python train.py --model="sound classifier" --train_examples=52083 --hop_length=160 --spec_augment=false --win_length=512 --layer_scale_init=0.01 --inner_norm=false --residual_init="none" --learning_rate=0.0029 --magnitude_pruning=0.5 --epochs=11.8
Rows from block 4, named by matrix and row number. Rows with one number belong to one neuron. Each number is 128 + 24 x the weight over its row's rms, rounded and kept within 0 to 255. All counts start at 0. Numbers have three digits each. After the name is the row's rms in percent of the matrix's.
# fc1: second MLP up (model.blocks.4.mlp.fc1.weight, 320x160), inputs 80-159
# fc2: second MLP down (model.blocks.4.mlp.fc2.weight, 160x320, transposed), outputs 80-159
fc1.157 122:128089110128128056110128183128128127104111128128128153128159128128128128128128091109128108141128156093128128100128128087115153128128128108128106181128128140128128090151077167128128128062141111128088146128128111128128128128178159128128116106
fc2.157 132:112128128123128128128128128128085179128073114128149098128128128072110128128157083128123088102128122128155112128128128094128128114128157128097128128128090113128128128153107128086187132110128128128128162094128164168128128128128128102128074128
fc1.158 133:123122128128128128128128172128152128128173128097158128181128135071128128160128128099128128128128128128116196094160085128107128128171128128112112164128128128158128128128083128128152128181132164128076068128128125128128128128143163128167128096
fc2.158 155:128090128128086126128161128128173144128128078157135128083113128154128128204128128072128121110128128128117175168128128115128128178128128128091128128128108128128128128144166128139128146165090174128066128077128106166128128128131099128117114106
fc1.159 089:141070116128128120128128128154147128086154158128128157128128128079128128128105102128146128158128128128128128128203128128164128128148128079128128145128128128128125075128076128128128096128128128128128102128232128136128128128128148128128128128
fc2.159 094:128123128128107128128128148128128128105146103128128128128131128192151146107128055133128119137097128128139081063128128128128117168131130148128128128200086128096186079079128128128128152128128149128128128128052063128186071128128077128128128128
fc1.160 071:128122128128128128155128172128128128128167160158156185128153128068128128128128128128128128151169128100191128128128128088128128128145128128128128160128128173128128128148128128128149128128110081150128100128182098128175128128128128128128128048
fc2.160 064:102173135128128128209128143140128160172128128207132090128160139039128182164161125128128128109128110107108153128128128094128148140128128124128104128128128110128128202106128128128128128145158164128128128128163128211128079128128128066144128128
fc1.161 118:054131104184128128128128128128162128119128128104166128088054128101149128111126118128128180093128089128116062128128128128169128146155153128128087128128111128128128128128128128077126128133128154128128128154149148196137128128128080108128118099
fc2.161 118:124101128123128175128128135128124091120128150128136128128173115143128131128145128128128089137134125221116128172128128143128069128109126128128128128079128128133143128103128114107145138164128148137087109131115128128124128128121128137128128071
fc1.162 074:128084128166128128124128155117128128128170111128128140128128161077128128134128128104128128128128095112128128128159128128162103128128136164128128163128111122151116128128070128128146109139128128128128128128172080190176128174128128156133128034
fc2.162 078:166125051092128171128158128146128114128128141145128167128128128128151113166128128128150097128105110128153128148100146107128084113128171128122128128128128157108128128112075128128187128128126128089128150128128128060170089128104128092128128181
fc1.163 103:128128125123104128094150128152149139128128128132166150178183128128157128128166128154119172128128128128128080104132148128139128128128128149128128128165128128157158134129122128065128128128153128128159121117146128128153180128128128110131128066
fc2.163 104:118128128181072128128143130128111104174086174128128177128128128128109128128090091094128069156103128128119090130173128128128128147092159072128158128128128128152094128139100138128121133091128138128128133128128128132128128128123148128128164128
fc1.164 106:080128107175102128070155161128128128128128159128152128131128113111128128087149128143128128102104114128128157128128128087128180142128120161129128113116128128128128120128096151128159192128128172128128128128128150128153128079128140154128128086
fc2.164 096:128160128128128128066128128114153157151128128128091140128128087128174128159128128167161147128115148128117094120128128101128128128128128165128128091128148128128128091128096141128125153095172128128128184128082156128123154135128128135128157183
fc1.165 109:128046101142128115179102145128167128128128128110078128128106183081128128128093107128158128128167128139128099128128128128106128128128128128128089154128128128128092164128104141035128066117128157128128128128201075128128128128128128128158128086
fc2.165 125:128128128128116128041128162128120128128128099052157128128098144109150079140128089112162094128128128128128128084137128128184084128128175113128138128163101098141128111128128082096128128092128166128128128153072128184128121099128150122128128128
fc1.166 108:128093128128128128128128128136105128128128128126155128128153128125128128103128154142128125121088128125166139133128128112128174146128114125159128128122128128096128128128096128128128149082128166128128114092128116128111128128152128128056128102
fc2.166 112:129128128128064128107128123128128128130128140121128118128128128063128128189069134128123128128128128128128128128128128128108136123170128169110128128102195128093128142085105128128128128128128126128079134092100135189128128156134128128138128193
fc1.167 068:128113128128128152113128166142166153114128128128169128128128155128128164128128128112128147128128137109128128112128128070128168189161180108128128174128128128128103128128128113128128152149128154128128128128157128182150156155182128148110128031
fc2.167 059:128171099128128124065145128168081128128175128184128128128128108128128128128128128128152128128102128128146074118142150128108128128128145128128128135086128128103092149077128128128128148128128147128127128128170128128128099128128128128084128128
fc1.168 135:128117117128155165116128067144102091108141100089128147128128128108128128155097128113128118116153107128128128128155106101093128092100128159128128128128102177170101189128128116128128125081210128153128103148128128158167122057128156128156128128
fc2.168 114:128130074119128128150128128152121177128107128122128128128128121128128128073128128155128128105128128128128130128128128023139182128128128107156128115128150128115130128102133144128105111128119128156128147143100227128128128126128081144150128167
fc1.169 113:128128124180112111113128194144138128086135136120128128128128137128128128128111128128128128177156128128128128114128128128128128128170128100128111153146128039128166128171085128104128159114128162128128110102168128173128128128143169188128142098
fc2.169 107:128128128139079108194136128128090130128128128128165128100128128128128128128122147128128128128128057128128118128151131128128128128128101128103128128128150170128128128116124128128128128111079170128079108128128128128174114114095086110134164128
fc1.170 116:093100097165128086083128128128145128128128157128193128104128128128092128128128080128103128164128112128169128104122107102174112128156128152077089128128128117128135128128118128095150120177086152115128101160169164140128128128128151128128105079
fc2.170 128:129107110128128128149128120128128090128112128128164128128128146128148128177128128128128120152091128128128128128143128128093107128149128102128128128128128145128061128128101062190157144128128174166161102155128147047128112128128162156139128080
fc1.171 125:065138095128169128128128131128128128121098128027101146128151128128128128128128128128128085128128128116128080128197128128128128128128153173106168128128128086118120128088128128128128131128189128134157128150128128128179128128128128105077128128
fc2.171 142:128128128128128128100128128128128160128193128085128128128128128128128145128082128152128097125128128176128100150077128094128144128148115125093128150128128128128128128108128128128098151095128146138115171128104190128128128128143046145128128128
fc1.172 110:108114128138128088082128128128140148128103128128181128128134128082128128157128128104128132128091078128142067094095119117184128128128128128128128128128131128128160128128128128063151177128128128128128128074128128147128151142128128128128128061
fc2.172 122:167062128128050128174128128132128069128128128128170128129128123187128129151128148128128128148128128128128128128100087175126128128128154116128128128079158128128128128128128063128163153128128136128128128128149143054128128087133128128128084115
fc1.173 082:128099128128108160128128128148128128128169142128163128087119128091128128139113128128156128146128128099128108147162128095152128144128108128101081128128128128152108099128102128128128128150148156157128108128184173128128128149128128128128150073
fc2.173 067:128160157128128137128156128128128128128128150128146153128128128128157159128107078109128128158128128128128104164138137111128049128153114082128118128163128159128098084207128128128128128089128128178128107128127128190169092107128128107145147199
fc1.174 068:128128128128109128108128148159154187128168162100180128128162128091128128144157092128170128128109128128157086108153167152128147128128106081128089173128128103128144128110077128128128111143128145128128169128156146192162128146117107164128145045
fc2.174 067:128138159128139173128144084128087128128197128166082110102093128147169169128128128128158143128102125128128100128074128149073128128128100128102128081128128121128128128128128128128157161073100172128147091128151128112094128085118128122079083170
fc1.175 127:109108112175110113175116173128159149086153141097162128128128128096128128128116149090139116103132087107128128116128144112128128145169128104128105165122152118128128117099119148128165128128143191148128107137146128128158128095157152146143148067
fc2.175 128:097128128128086097161128149128153070094150114128172108128139128130161122160103205081161100110138137128117128147112128174136068128168128104113154095128128128128128128143181128136128128140105132128150128128144082150141128104154128128098128102
fc1.176 085:120095128152076103128128128128128157128128095140128128128163128128128135108132128128136128128163128128128068162128128088128128128159128128128128202113128153152128077169050128118128117128128128128128128128149130128128155158128155156128166063
fc2.176 108:150073128105090116125152104119115115126128118160172128128128142128138081128084128086137145128073117128153114128140112128100084128129157135114128128128093158128090109096107128105128122128128128141128128128091159108065150097160097099110128128
fc1.177 087:084128128217128128128128128128182128169128128128126128128128128094148128097128128101128128128171128128128128102148128059162128159128128128111128163128128128138128086148128120128198149115092128128128128128182128173128128169128157128128129028
fc2.177 092:114128128128128128099128128116120193094128129130089138118148160088128128128128128128184128128127128128128089074078100145128128128128172128140128128125142167128128128128128128128102123097083128128128113124171062128128129128128128128163147128
fc1.178 127:128128116177128128128128154128166164086128128128128119128128152104128141128091128128178145128176061139128115137128127128164128101181128128095077128141128128128104072108128128128128128128163128128128128128128128128128128171103128128128149128
fc2.178 126:128113128128128128128128131128148128128113128128155128128151119211138128128186128140128128128128233128149123083118128188098107128073116128128120132128094128128128128130128128128128128128128128128079166128119075092128132158128159115128128128
fc1.179 106:128118118128077128128115128128128128128168117159128166128177128128128128128128097128128128128120153080122131128115093083145128128128128157147091133154128096102168128128076128147128103128117128128099128080192156149113128173127128195128128076
fc2.179 116:126128128146128125184135115104136128128128114128128135104128128128128119173146095204096128095091130128128128128128128128185135128165136128086128156062167135128119072158128128201140128128128128128104128191128133128128102120169128136104117128
fc1.180 125:127091099187122128074107183128146156128099128154145125128128128128128130140128107116147128128112109128128074128128097074128136143175160128140102179128128101143132123076061128080128128128128166128148108128137128143159167128128128159166146106
fc2.180 091:161138168117067128197128120128128128093128128128131128148078109128095107131160086128128128108178144128157122128128128142142128128091128128128128128128128128128145128128128172128122138128127128142128052128128175128107128128128128128125128128
fc1.181 094:128156098128128077128128161128128129088159154059128151122094113155128128090150128086128128134128082110128128128139128128107128168140128128089127153154128128128128066150128191088128128128098128128128128138173141128128128128128128152128128045
fc2.181 100:153109065128128136155114153146094128150100128084128138101154150128091128128128128128169155128128120128171128105146161128152152128128128165128128153099150128128128128173128152081128128128111128147128123128075128128145128182111115128173142088
fc1.182 069:128105110142110112128113128155161128128157128115128128128128159103155150153147128111128103166143128128146155089156128128128149152159128128128128144149128107169128128128128128109144157090147175105128128128157094179128128128141128166128128001
fc2.182 055:120148092128128128099097066128093161128179092087074128100128182128128128128128128189128103128106128128128074128175128128128158128128143128128128198110128103081128147128118161166153128128128128179182178160128128150164141128160128163151111125
fc1.183 065:128128156128106128128128128105128128098162128128147128128099151128147160146106128128128128128128128106128128128128173087128128128163128095128128181128158108146128143128108128128141112156154144128128164149164128155128128143128161158128157042
fc2.183 065:123177128128128170194145110116128128110128128128128103128108145091153128128128128128128128128146091128128128149128128128128128092160128073128128128128057128128095108175156128128158168058128160128128128128128128183128128128169128128149078128
fc1.184 144:128128128121108157167128120128128128128159128128128079151128158128128128120098168128128147094128073128047128099114128171147128128139128100113088128128128128128128128088128128169128128128128180128128150128128128128115128128128115170128184061
fc2.184 173:081166125128128128128102128099128130122101087102128106128132128128122128075128118139128128157128128043104117084128128190128128184102128128128102128128102128155132128147127147181153128128128128100144128128169071152129101128149128128150099106
fc1.185 109:095100118178095128077119174128147179128128143140167145128112128092106115128128115128128128128128102100100128128128128083128128144145128128155103187128128114134128128128087144077128128128128160128128098128140128128151147119128160150128128067
fc2.185 091:079128187128053128128128112150093128179128128128128053128128128128128104128128128128157128128128128128143128064128124128128097128128128185128128128205128128128128101128145128128172126103136128137130128128180163128127169128128128128144128115
fc1.186 125:128128136166075132128128128128128161082128144128161128073087178128128085117115128139141129153078081128128184128128120115194128100128128128137066128160149167128128128092128128128128128128134160128084139128128172169128128128128117128128128122
fc2.186 132:128165128121093110081134071129095144128118144155128154132128150156124128214128169128158207132128168127109128109128128128123112128128134128128100128061128094131074128113128169123128128128129128128131128105155128112128139144130172128111128107
fc1.187 078:089095105168128103169128128128128128128142110128143189128128147128128169128102099128120128169128131128128128098128169128128143128144128128128082167160128128150089128128082108122128178128102143128108128157205128128128128128144160165114128051
fc2.187 070:080128128141117128115098128090128128106128102164157104128161128128161097165108128163128128160128128128128148154180128149166076128185114069114128163128089128128162128167128128128077128169128128128116128128128128128126147128128128141128098104
fc1.188 074:128128128128075077128151166128128148099128128128128128128128128113145097162128147092114089128128128128128128128128128201104128173128128128128128128163128128128082128128128128128128128159128153128125155096223128128128128128167176128123153054
fc2.188 074:128128061128128170211104143128102128128128107128128116128128128080128102191128128187142128164128101128128133150128159128077106128094120128128110156128128128128159128089128163144115128128122113155109097128128172128128128101096148128128187128
fc1.189 083:128078128175128095112128128146177128092173153150131149128128150128128160122128128128107128128147130128177103108128135128120163128128128082128105169162149128128128074184085106128146128098128089128128128094128128182169122128149128171128128073
fc2.189 081:104098128155112166178128152119118128163128114158128093128128115105128128128128187128128128147128140128128152151100128128068128128128128128128077086128155183098182128116128094128128128128110130107092120162092128128128111085154128100164128128
fc1.190 140:128105111166091128081128191128171162128115128163154128128124128128133103105138138157166144128091128142128103142117128066158133160168124122149076179128128128128143111096072142087128155128109160146144114101123110132157161094132128128149128085
fc2.190 093:128128128104128128161128107128108183142128128104126128128102108082128121135128128128128128135141128128147124128128128121153128128128128130128128128144128095128128128092128090128182136128143128174158128128139211128128151128128128128089128164
fc1.191 067:128110128128128160128128128128162165110128128159128128143142128092128128100146128101128128105128128128115128102150145098163128128160112128146078152128151100128128107128101144104128128128128128128128165108181094128162128128128147156116153015
fc2.191 053:128128128174128170128146128128179128128128128128109128128174128128128166128098156128102128147155067128095128153128128079184128128172128098128088108128095093171128128185128128118128128167162128128113128128128152172150138128128128090128164128
fc1.192 085:021128128128128150081128173145128174074140152087128167128098154128128144109158106128128128156128128128128128128128157065128128156128128139128146128128128179128128081128142128128128128128128128156147131128170150128161128128128128128128164063
fc2.192 083:105128128128085125128128096128134128060146128128143124128117128128128128183085128128128128105128128128091128188128128111128081105101128128109128158129071128128201147210128128065128136128125107136128095128186104128128128128125129128128128128
fc1.193 066:128092160128128128128151180128128128128128152145175145128128144112128128128128099128128149091128074095179128128128128128128112150128128128106063128128128128128128088128128128103166128166150128128128158149156128182152128128149128159115128068
fc2.193 056:073128025145128111151128128128128197106128128128153128128128128128128128128087128106104092128128084128101100191128128067128128128128151156097128128128128128142156128128119153128157128128128169091163128128128128128087144140128128128128128128
fc1.194 083:128111128153128086086152171128161128140162128155175165128160128116162128128108128099128128128114128092128119100154128086128128171128159128128100165128128128142128074128107128154128150128128172128146128128128128170146161128145128128128173054
fc2.194 076:128128170128128103128141105111128109128128110128128145128128151128128104147128212096128149128128201128128099146162128155159156078113128091128079156171146128128128128104177128128084100128081128170141109128157128128128128143128109143141128112
fc1.195 064:128104108169114075128105128165161219128128128128143128128128108106146169106128128128128128128128128128171128106159128043110128176128128088096128215128128128128098104128128165157128112159128128128115088128136128163128128128122103128128118046
fc2.195 061:128138128128128182128128152128109180096128128114081090128155144128156128128128156127181092128128128128112128128073128128128155128095091128128128128167072128128159128128128128081128128128146128128061108128128090101128167064128128121128128088
fc1.196 081:128197128161103128128167159159158166131158106080128128118128128128163146128128128109149079110147128145161128128169128128128168137168128119108128194128128128107112128128078128123128128159105084154128153128170155128128128154128128108104158040
fc2.196 079:128113085164073128164149128112145128128105128111114128110159087128096128181145128119108128128111112128128160106092128128150128128151153186128128152128177128109143128176109089174139128128128128128101128128128066176138128128128128146128128128
fc1.197 087:063121143128091128118128150128166153128128145132144128128128096128149161097128085128128135150140073128128128121159128067164128163128128128128128128162143102151095128170130169143125126095128128107187152151128128187186128175161132148098141069
fc2.197 072:091169128133068096128104128116128107070106128061128128128145128068113142110173128117128099167125106099128097115168128175176094125086096135119128118128128128153128137112128112128128114128075128110104145128128078128128128149091189128192128081
fc1.198 113:116115118169043145084143164128149172159128128150146128094128128095114164140128128128128128092128128139123083138144128081128149128151128159128109166102144118114181128128105128055128128128146128158183098125128154160128143170150128128165128078
fc2.198 088:153128128153057128141128102128077139128128128128128152130178121128095128135074116087170128146128128128094128128100128104128102128111116128128128085128128128150099115151128080128169128128128128153128128128128210128128128104078153148149128124
fc1.199 077:128128167147095158128162147156128128128161146092173149106128128087128160109128145142147128128109128128119136149171128128140128128146149093128100152152174124171128149128063155128107128167169128128171128128128128182126128128128128128128168068
fc2.199 072:123128173128128165101128128128145159128128128159128131128100128128128128128183171128171106128116105111128128150054128128128081098119091163135128128152101128128128128081122128128160128128128161095152138048121099128128103090128128128094128147
fc1.200 124:149113128128128128128128214128128190072128144128128170122128147076143128135102128128128128128128095128128128128151149128155128147128087128128128128177128128128126128120128175066128147141169128128128138120128128128163071156128128155128128128
fc2.200 118:111128041128100128187142087128128098128084128128128128128128128128167162128123170070128128083128128173152091106128128174097111128128128076128128113078151154128163128128128128078160128166128128128128148112128094130153153089128154109101128078
fc1.201 082:128160128128145128111128128167161096096128107128128169128071128187153128128115128101128070128151128092114128139155128128128128128112091128128102163128116128128082138152106128128128149083140163142113128149113128183201114128128128115095128079
fc2.201 095:159153128165145128153112102128153128128128128128173091121128128069128112146145151128113128161128134176128128133110128101128167156128144128128122128128165128128151103151128104128066160128128106146128128206128167109128117111128128179097178128
fc1.202 081:091114115157141104098128128128128165128178128128128137128168128128128128100128128128128128128128128128154115128145128086128159140128128128128089194128128102151128128215096128128128128128128128161157128128128128128128190128175146128128144081
fc2.202 074:128128128128128128128128128128110163128128128128128111128128083092128128128167099128152099139128054177128076128099128128186128070128097145128127128151128118128128128128065128128154145128128128197128128128155109128128105080128128128128128217
fc1.203 097:153095128128128128179128128128118168128167151128171146128162128100128128120128112128128128128128083128128128128161128091128143128128099067128128128128159128128128128128128128094128128128110178128128086094175098204128090145128128163119115128
fc2.203 103:128128128128023129113096128128128128159128128163128135136128128128128096086128092104113128128128128128128128139128128128128146128128128171128189128155128128128143128128149172148110128128109167128128128128096128128098145128151170128128151161
fc1.204 089:084128143128146128090102152128152178097166149128166128105108164172128128128128106137128172128128128128159076108128128084128128128128084168163128192128176128128128128167128128128146113128100128113167128083174128198128157171128104157128128069
fc2.204 093:128176074128128105151128077143081089098111128128128149115121128128117102087145173128159165138128128128136128128154128127056085128129107094101128179128093128128170128128110128128097118128145128113128046128162128128110153128149128110128128128
fc1.205 131:090112120128128128064128206128125128083187122093193147128113128069128128143128136128133128190128114128128128111128128128128128115160128128094128153177128121178128128128092128079128145181105128115128128136128141128128090128128128128128128094
fc2.205 141:128078086134073128176128115130133128090091128149112128171158128128128128188128128036142069128128110174128122128128154187128112098157128128152128128128164128128107128116079128128157128128147128128096157137163128128111128104128158128073128088
fc1.206 119:153105179128128120128128128128128183122128139152128128128128128077128113128114128143128167163151111079128128114178128079162128128140096128128128128189150157128110128122154130128128128165179110169128128128128168128146115194128128128119128128
fc2.206 127:110144091086121131073162104128109091128128172128128128128124128128141149164128150144118123128128128128171125127134128167083090128128128111128128128075128144145164128128128128102095103168128120114097128128140109160128173128128200100106190119
fc1.207 161:114128176128128171087151136152128128147128128128139128109087128128148128128128128128156148128145065128078156128128128181128148128128082076078079085128128128143128083120128128145155143178128116115128154158128161168128153128113128100128141128
fc2.207 163:128154128121038092077128099128128128128077128128128128128173147128150128128128152170109128128114152128128133111128128154113102128160128128128125128105193128105128160085128099168111113128128082130128128091128084128128128111130165128128126112
fc1.208 089:100113128155126128128149164158173151128151128128158128154106120067161128112128113128139191128095128128156112128128128069144173173128128140128060172128128162143128128128128164128141128128151114128128144108122128170099158128143128168128164074
fc2.208 100:128101128128128128128142120128172112124102141128128155128173128128145128128128128128141128103128155128128033128128128128135105128152148128128116120128105128128082128128171128128128128193128128160132132128181060102180097128128128128138128067
fc1.209 124:128128124147143128196128150109132128128128111128128097099128165128153128105156161106128128061128128128076153093128128128128128128129137096128104126128128128128128128128128128173128093128123128128132128128128054139116169128128089128162140072
fc2.209 143:098166128133050128128128152128165128156116079184110117128134144128151106128128133123164128128128169061128079143123159192070107128142128102128077166126128184149118119128132160168128128128128128128128128156128085128094128128162111128098128084
fc1.210 083:128128075128128087095154128171117147156174157128128164161128128114176156127128128113128156128128103150128171143128124087157108128173076128155128128128128138159083128128128150128128128107158128128122089128145128196111147128128128151128151047
fc2.210 093:156128117146147128128153106128128128146128128128131128128091085124140128096061166128128128128128128115128095105184148097146162128128163164094165163128207091128160134128128141085095128156128128175095150128128175128128142128087128124128116110
fc1.211 082:183128156128083128128154151150128182102111128147128128128128128086128128114106128128128128128158128128128107128128144085128128159128128128116087179094160164121128097163088140128128128128158128160128128128128109177097163128128128119113187061
fc2.211 089:128128128100113128099104111177128101128168128144189140112128152129176082128148128128128155154128128128128100181128105150128140142152139113144099128107114177108128139104128128128128128160128128116143128125151097128173114128187128153092175128
fc1.212 078:128128128113147107093128150163111128070128156128128128128128128140128128107143128093128102128136072128163093140119159081143117149128128146106072128154150109128128100158103162102168154102101151152128128128175099128128162128128128163128128037
fc2.212 068:109140128137128128128128128147103128104171114055128169128102128128114168161128128128115128128133128128128128128128128128098157138128145128128128103128181128105196106155094128128110118128128163104149161128089030110137088128128128128171128128
fc1.213 098:105128128128089092091128128128153128128187143128135128099145128128161128128117153128128128128139128128167128128128173090128171192128128128111118160181169100128088128128081128134128117093161128166136128108142164128128128128166145166128128128
fc2.213 112:131128082128097128050128134131128128128128128128128146128128139128174163128101128128103159128153193128128128128106128106199128106128103128128112102128103128108128130142128142065128144155182128146128128155128128097182114128142128143128128128
fc1.214 114:128097123128142128128128176128128128112111128128183128108114150128114128128164078128128108128128123128128031128128128128138130128156143090141128136128172128128176120106070128128128169128128128128120110128128106162180165157134128140128128106
fc2.214 121:128128128180127106128128176076154128128128129105128118209128146128128093191096137128128128128128128128132105055133128215128160128173142128128128128128169128132128133111074209128083085165110132138128128128128162128132161128128140128167128139
fc1.215 112:093076128128088128097128177128152128128142175128173128128128128128128079128128128128157147097105090128141112149128128068128128170128128128173111128111128106093128109128078162128175128128149128149156128128128087181128128141127128128206128057
fc2.215 109:101128128128071161128128109128128146181128128087128139125128128109128070141176128141128128128128178128128100128113106128128128128128128128128128128168149128128159128128144128128128149128140128128135128128128169143147154128128128128128128128
fc1.216 087:108128147156128096128128128156128170139146149191128161101128099128176171101137152087111128128128128100165102128128128082128155128128093128128128154176128128128097101128090092128128159128128128119128154093191128186128128128147128128149128070
fc2.216 091:128160068128128128117128166092128108161128128128101152128128128138128128135109115128128139167151097167147128112128128128161128086145106128128128128148175128152083137128112128128190128128128100161116149128141108048172148096112169154128128113
fc1.217 115:128128128146128140128128128158128128128128114128189128154128128076128128128128177128151128075128128128098128128128128128164128167151135087128128102128128128180128128087060128176128171099128155128168128128128128130128128128128128128128160065
fc2.217 112:060160210166128128129128128128130164169090095128128128197128169128168091114185128128128128128128128128128128118128171208128100116128128128128099202128128169128128084122128128128128128128105128071128140128146081128096128128128128128128093078
fc1.218 107:084187155156093130164153165162141160128128121149166128140129110099153153128155128089128128128145128098169128113171149072189174158148116122128128190142169128148128093128082113118128152103096128128157128128128128191128159201173147128128148109
fc2.218 113:123156073150046158084128159128172098151128128089138128141128142079128143085124128128104165128127169128096128128139128128141111108128138128128125090166149179118109101128128096128128128128085128069127176128128095090148165128128128161162156046
fc1.219 101:129162113184104128086159173168155188128128111128149088149157105128169128128128128128128155159128128128128103128128128074151128149167086164149128142128128128128135074128128116128164180144089128128128108128170080201128148128159142128128128013
fc2.219 124:138086128128068128091121151128086178146128149128098165142128128126147128128128128128128136103128140128128059132128128128089128128136138128128128128128105128128099105126079128101128128109128185154128128128128119128128159128111128128110128128
fc1.220 070:087106128167147128128151092144128142089128149128128180086128128128143128128170110099128128128128086145157128128128139128109128105128113128128128128160128125128128087147103128106128128106149116103089128128160125186100128128128128128128153014
fc2.220 081:128158099151128128128128070110128151170128148128101128128128107128158148148091161143144128157100160128128148136099105132084128143147128140091091129113128123128182113160128151104128128111128128128128100128104080123154147109128128128163128149
fc1.221 084:128052128209148128128128066166128128128177128128159098128128166062128128128128128128128128128128128128128124128128128128133128128128128128128128201128128128128128131128110128115140128128128160128128128128128096148076128128186169128128128067
fc2.221 098:084179128122128128128143132128128128128128128128128059087128163128198128127096128128128128128128128128128128123128128172205128108128080128128128128128070128111128128144128128128093114128128128128128128102128071128172128128128128128128128106
fc1.222 091:145093128128123115128128128102147128117179128115142128128154124085136128128080143128128128128151106128128186128128161128128128142128128128172128128168128128129162105128128128128128128167165157128128163100187182139128172128128128163123128105
fc2.222 098:111128128127122065128128128128117164128139128128125144128135128128128178128100128119157093145093122128128128128120128066207118128116128097128137128128128150100128101128128128128148128156136138128128128128128099145184140128160128150173106128
fc1.223 090:128096128212128085128110128128167128128147128128128128099128172160128128107128105128128128128143128104149109085140185080128128128182106128128128191156156128128128105128128092128140128128128161128128097128157128128158119128148152128111130024
fc2.223 094:138077128128147113128143142128090165162128128176128128158128128156091149070174102169136128101154157128128102128143128161144155138075107128149128108128148148128114146164128172153128156104161149128128128084154128178073128128128153131128097121
fc1.224 095:128101106183100128100128174152158150128128128129150128130180128105128114115128114128149128128138128128128128128154149112128128193128128128128108128128128128140064128128128157128128128102181128147183163107128090172128128128128165123128128058
fc2.224 105:128188128177056128152128128128128086128187128128135134155128104128121104128109128128165170128128166198128099128128116128103171083128162128128118161128149176128128128159128128128128119128103128128128124128128087128119128128128067143128164104
fc1.225 075:077128128128114128102179160128128154110140128081176128128136128128150115128128144128161150091128071128157145159128128096165147128173151128094116187153128119110128157128128128152128128128128114151166128128145167128128128128172128150128143043
fc2.225 079:158159128139048153128128128144089116128128128128128128128128128117164161128078083128140100162115110128128128140128100128118168093128128128112128128128146128128101128143103128128128128165105128172128142128128103190202153081083099128154134128
fc1.226 124:111132171127127164108186128128129181128128128128128146128128128084202111128128128128128178131128037128128086128128134128121128128128128128128107176128158128128128128128111128128128128128128128128128109080128160199128169161128128128128128128
fc2.226 115:128128128183128162107128110162128145084142128128119128128197165128084085144091117107128128144141128109074089128135178092128128128172150128128102128128113128128128128128128134128167128128128128128128128165133128097131125128116076128128128192
fc1.227 096:128101128128156134074145163116128167128128163094188155128142128106128128128128128128143128141128079128128065128148128082173128154151142128128128194128153128161128128158128128098128128128128175128128090128128128186141136128181128128141128089
fc2.227 094:128068139128128128128109128104111128128143135142135128151143138108147128090110081128128094166128094128141079114128128089128128139128136128102199128128128128140128090128128128093144145128128144140154128098182128128154150149146064128173129128
fc1.228 092:128128128139128128089118128128128128128128154128128128156128128083128124128128128128128161128121128128179128128128128115182128128128090128128128148166128105088102128128075128128128144191130128113128128128128162175117194141128151179128166048
fc2.228 101:169128095141125157196128152142150128128174128123128189128157104128128116182128128128128128128128128199167111100151128159138128128128149075128128128128164094140128128128136158128155121166128128166081128128128128128160128128128128128128128122
fc1.229 112:094128128153090101128114174143167128141128128128128128128121170128128128128128128128087128128100128128128054115128128128128128148164128128128094162128140128120189128128128128096128128128128151128128087087128128128128128187084128128128095063
fc2.229 098:199056128162200128140128128128150128128088109128172128125128151128088128128125128128128128138128114181128128196159128171191152178163134091128128175128155128127128128128160128128128128154128128167142122135128158128128128128128128105189128096
fc1.230 096:128108097171128128144128148128179132128128128105128128128128164126141157128128158095128123128128128144100128128128128087155163162161128096128110156137128074128110128128073136156128161102101155128159111128128089154137159162165164128128163082
fc2.230 113:095128090128120137121141128128187128101170128128128128128128172082183107146110191128107159128150128128117080128128128153150062093153146079152077146128128128146128128128146103145110126097128145128093112128141117128144070100147128124103090077
fc1.231 087:128128139128088128128157128176125160110166149128157146105128143102160112128128162128128102128128086116128128128145167117163128167128128085104096128128159128093125143128110104148110151128152117167128128128163128168128146160128128145128160065
fc2.231 088:118137080143061128108128114110073161128128128128116143153128149104170128087106179119147110128151100128144101090094149128108099128128128128140128162104128115096145128128128128100128109128128154117128138128142065184109104128121094093128167091
fc1.232 077:128128108128128154128151128128128175100128128128128160128178128085164149128128128112128107155166128128111110102172128103128150146161153150093128159128128143128128095178128100141172128128128128128128128128229128128128161143161150150106128052
fc2.232 078:161087128128128155170128091128128150128128111128106128128114128128128173056089114128164128128104114095144087128128161128104152128116129128128128095145107128106128162146147158161128085128163128167125128144128128160128128086112128128160128048
fc1.233 105:128128128147128155128128191128128204091128105128132128087128128088128128128119093136158161128128087128128128128128128128179128128128128128128128128128107150128100075101128128128128138128140128171128092128128128128128105228110130142128128128
fc2.233 102:128128078128128128128145128128097128128128146136128128128128128193158152155160128106128128128171192128128098128128116173094128171128128128128128128128085161128128128103128128136128128128105174128092100128128128128132128128128128128056128069
fc1.234 103:128100117128128153110128128138128144088164117119157172109158143105128128128128118103128172128165085097171128128150128088128120128128128135168085161144128117163106151128128128144140128128112128142128157101128141158143128095128182104128139061
fc2.234 111:161128128101074072187128089114067141114100128166128146163098132115103172079123128102151128128128097128150128128102128050157116128075128096100166128153113112126160112117128108128128102117128128176099145136155128128145113128128110106151128178
fc1.235 092:086128098128128131090147110155104128114187128128128167128112128128145128096128097085145108128186128108147150128186128102165128128128128128128086128179128128128081128154112157128128116128135128147138128134159114180169166128128163128105128072
fc2.235 101:103089128128128128146128128128128148128151128128128101128128128128158183066116152128106092112128158193128113128128128069167169128128128128128185128128128128099187128164128102128090139100128128145128128169122165117128128155128073155161141186
fc1.236 093:128096128175110128128107128128149128163128103128109170128162128108154163091128177128178128128184111078152128110150128092128155148118157128128073164121158112128128106153111110125128089128128111161128128109166128163128152128128128131129128084
fc2.236 112:170128132128071126091148160128106134084128128128106128158114133127146160097099088147145128111112166128128150147117128113148066123134128119106177128152108128086187108156128156147128128128106133137128142122128179126156096091112091141178102128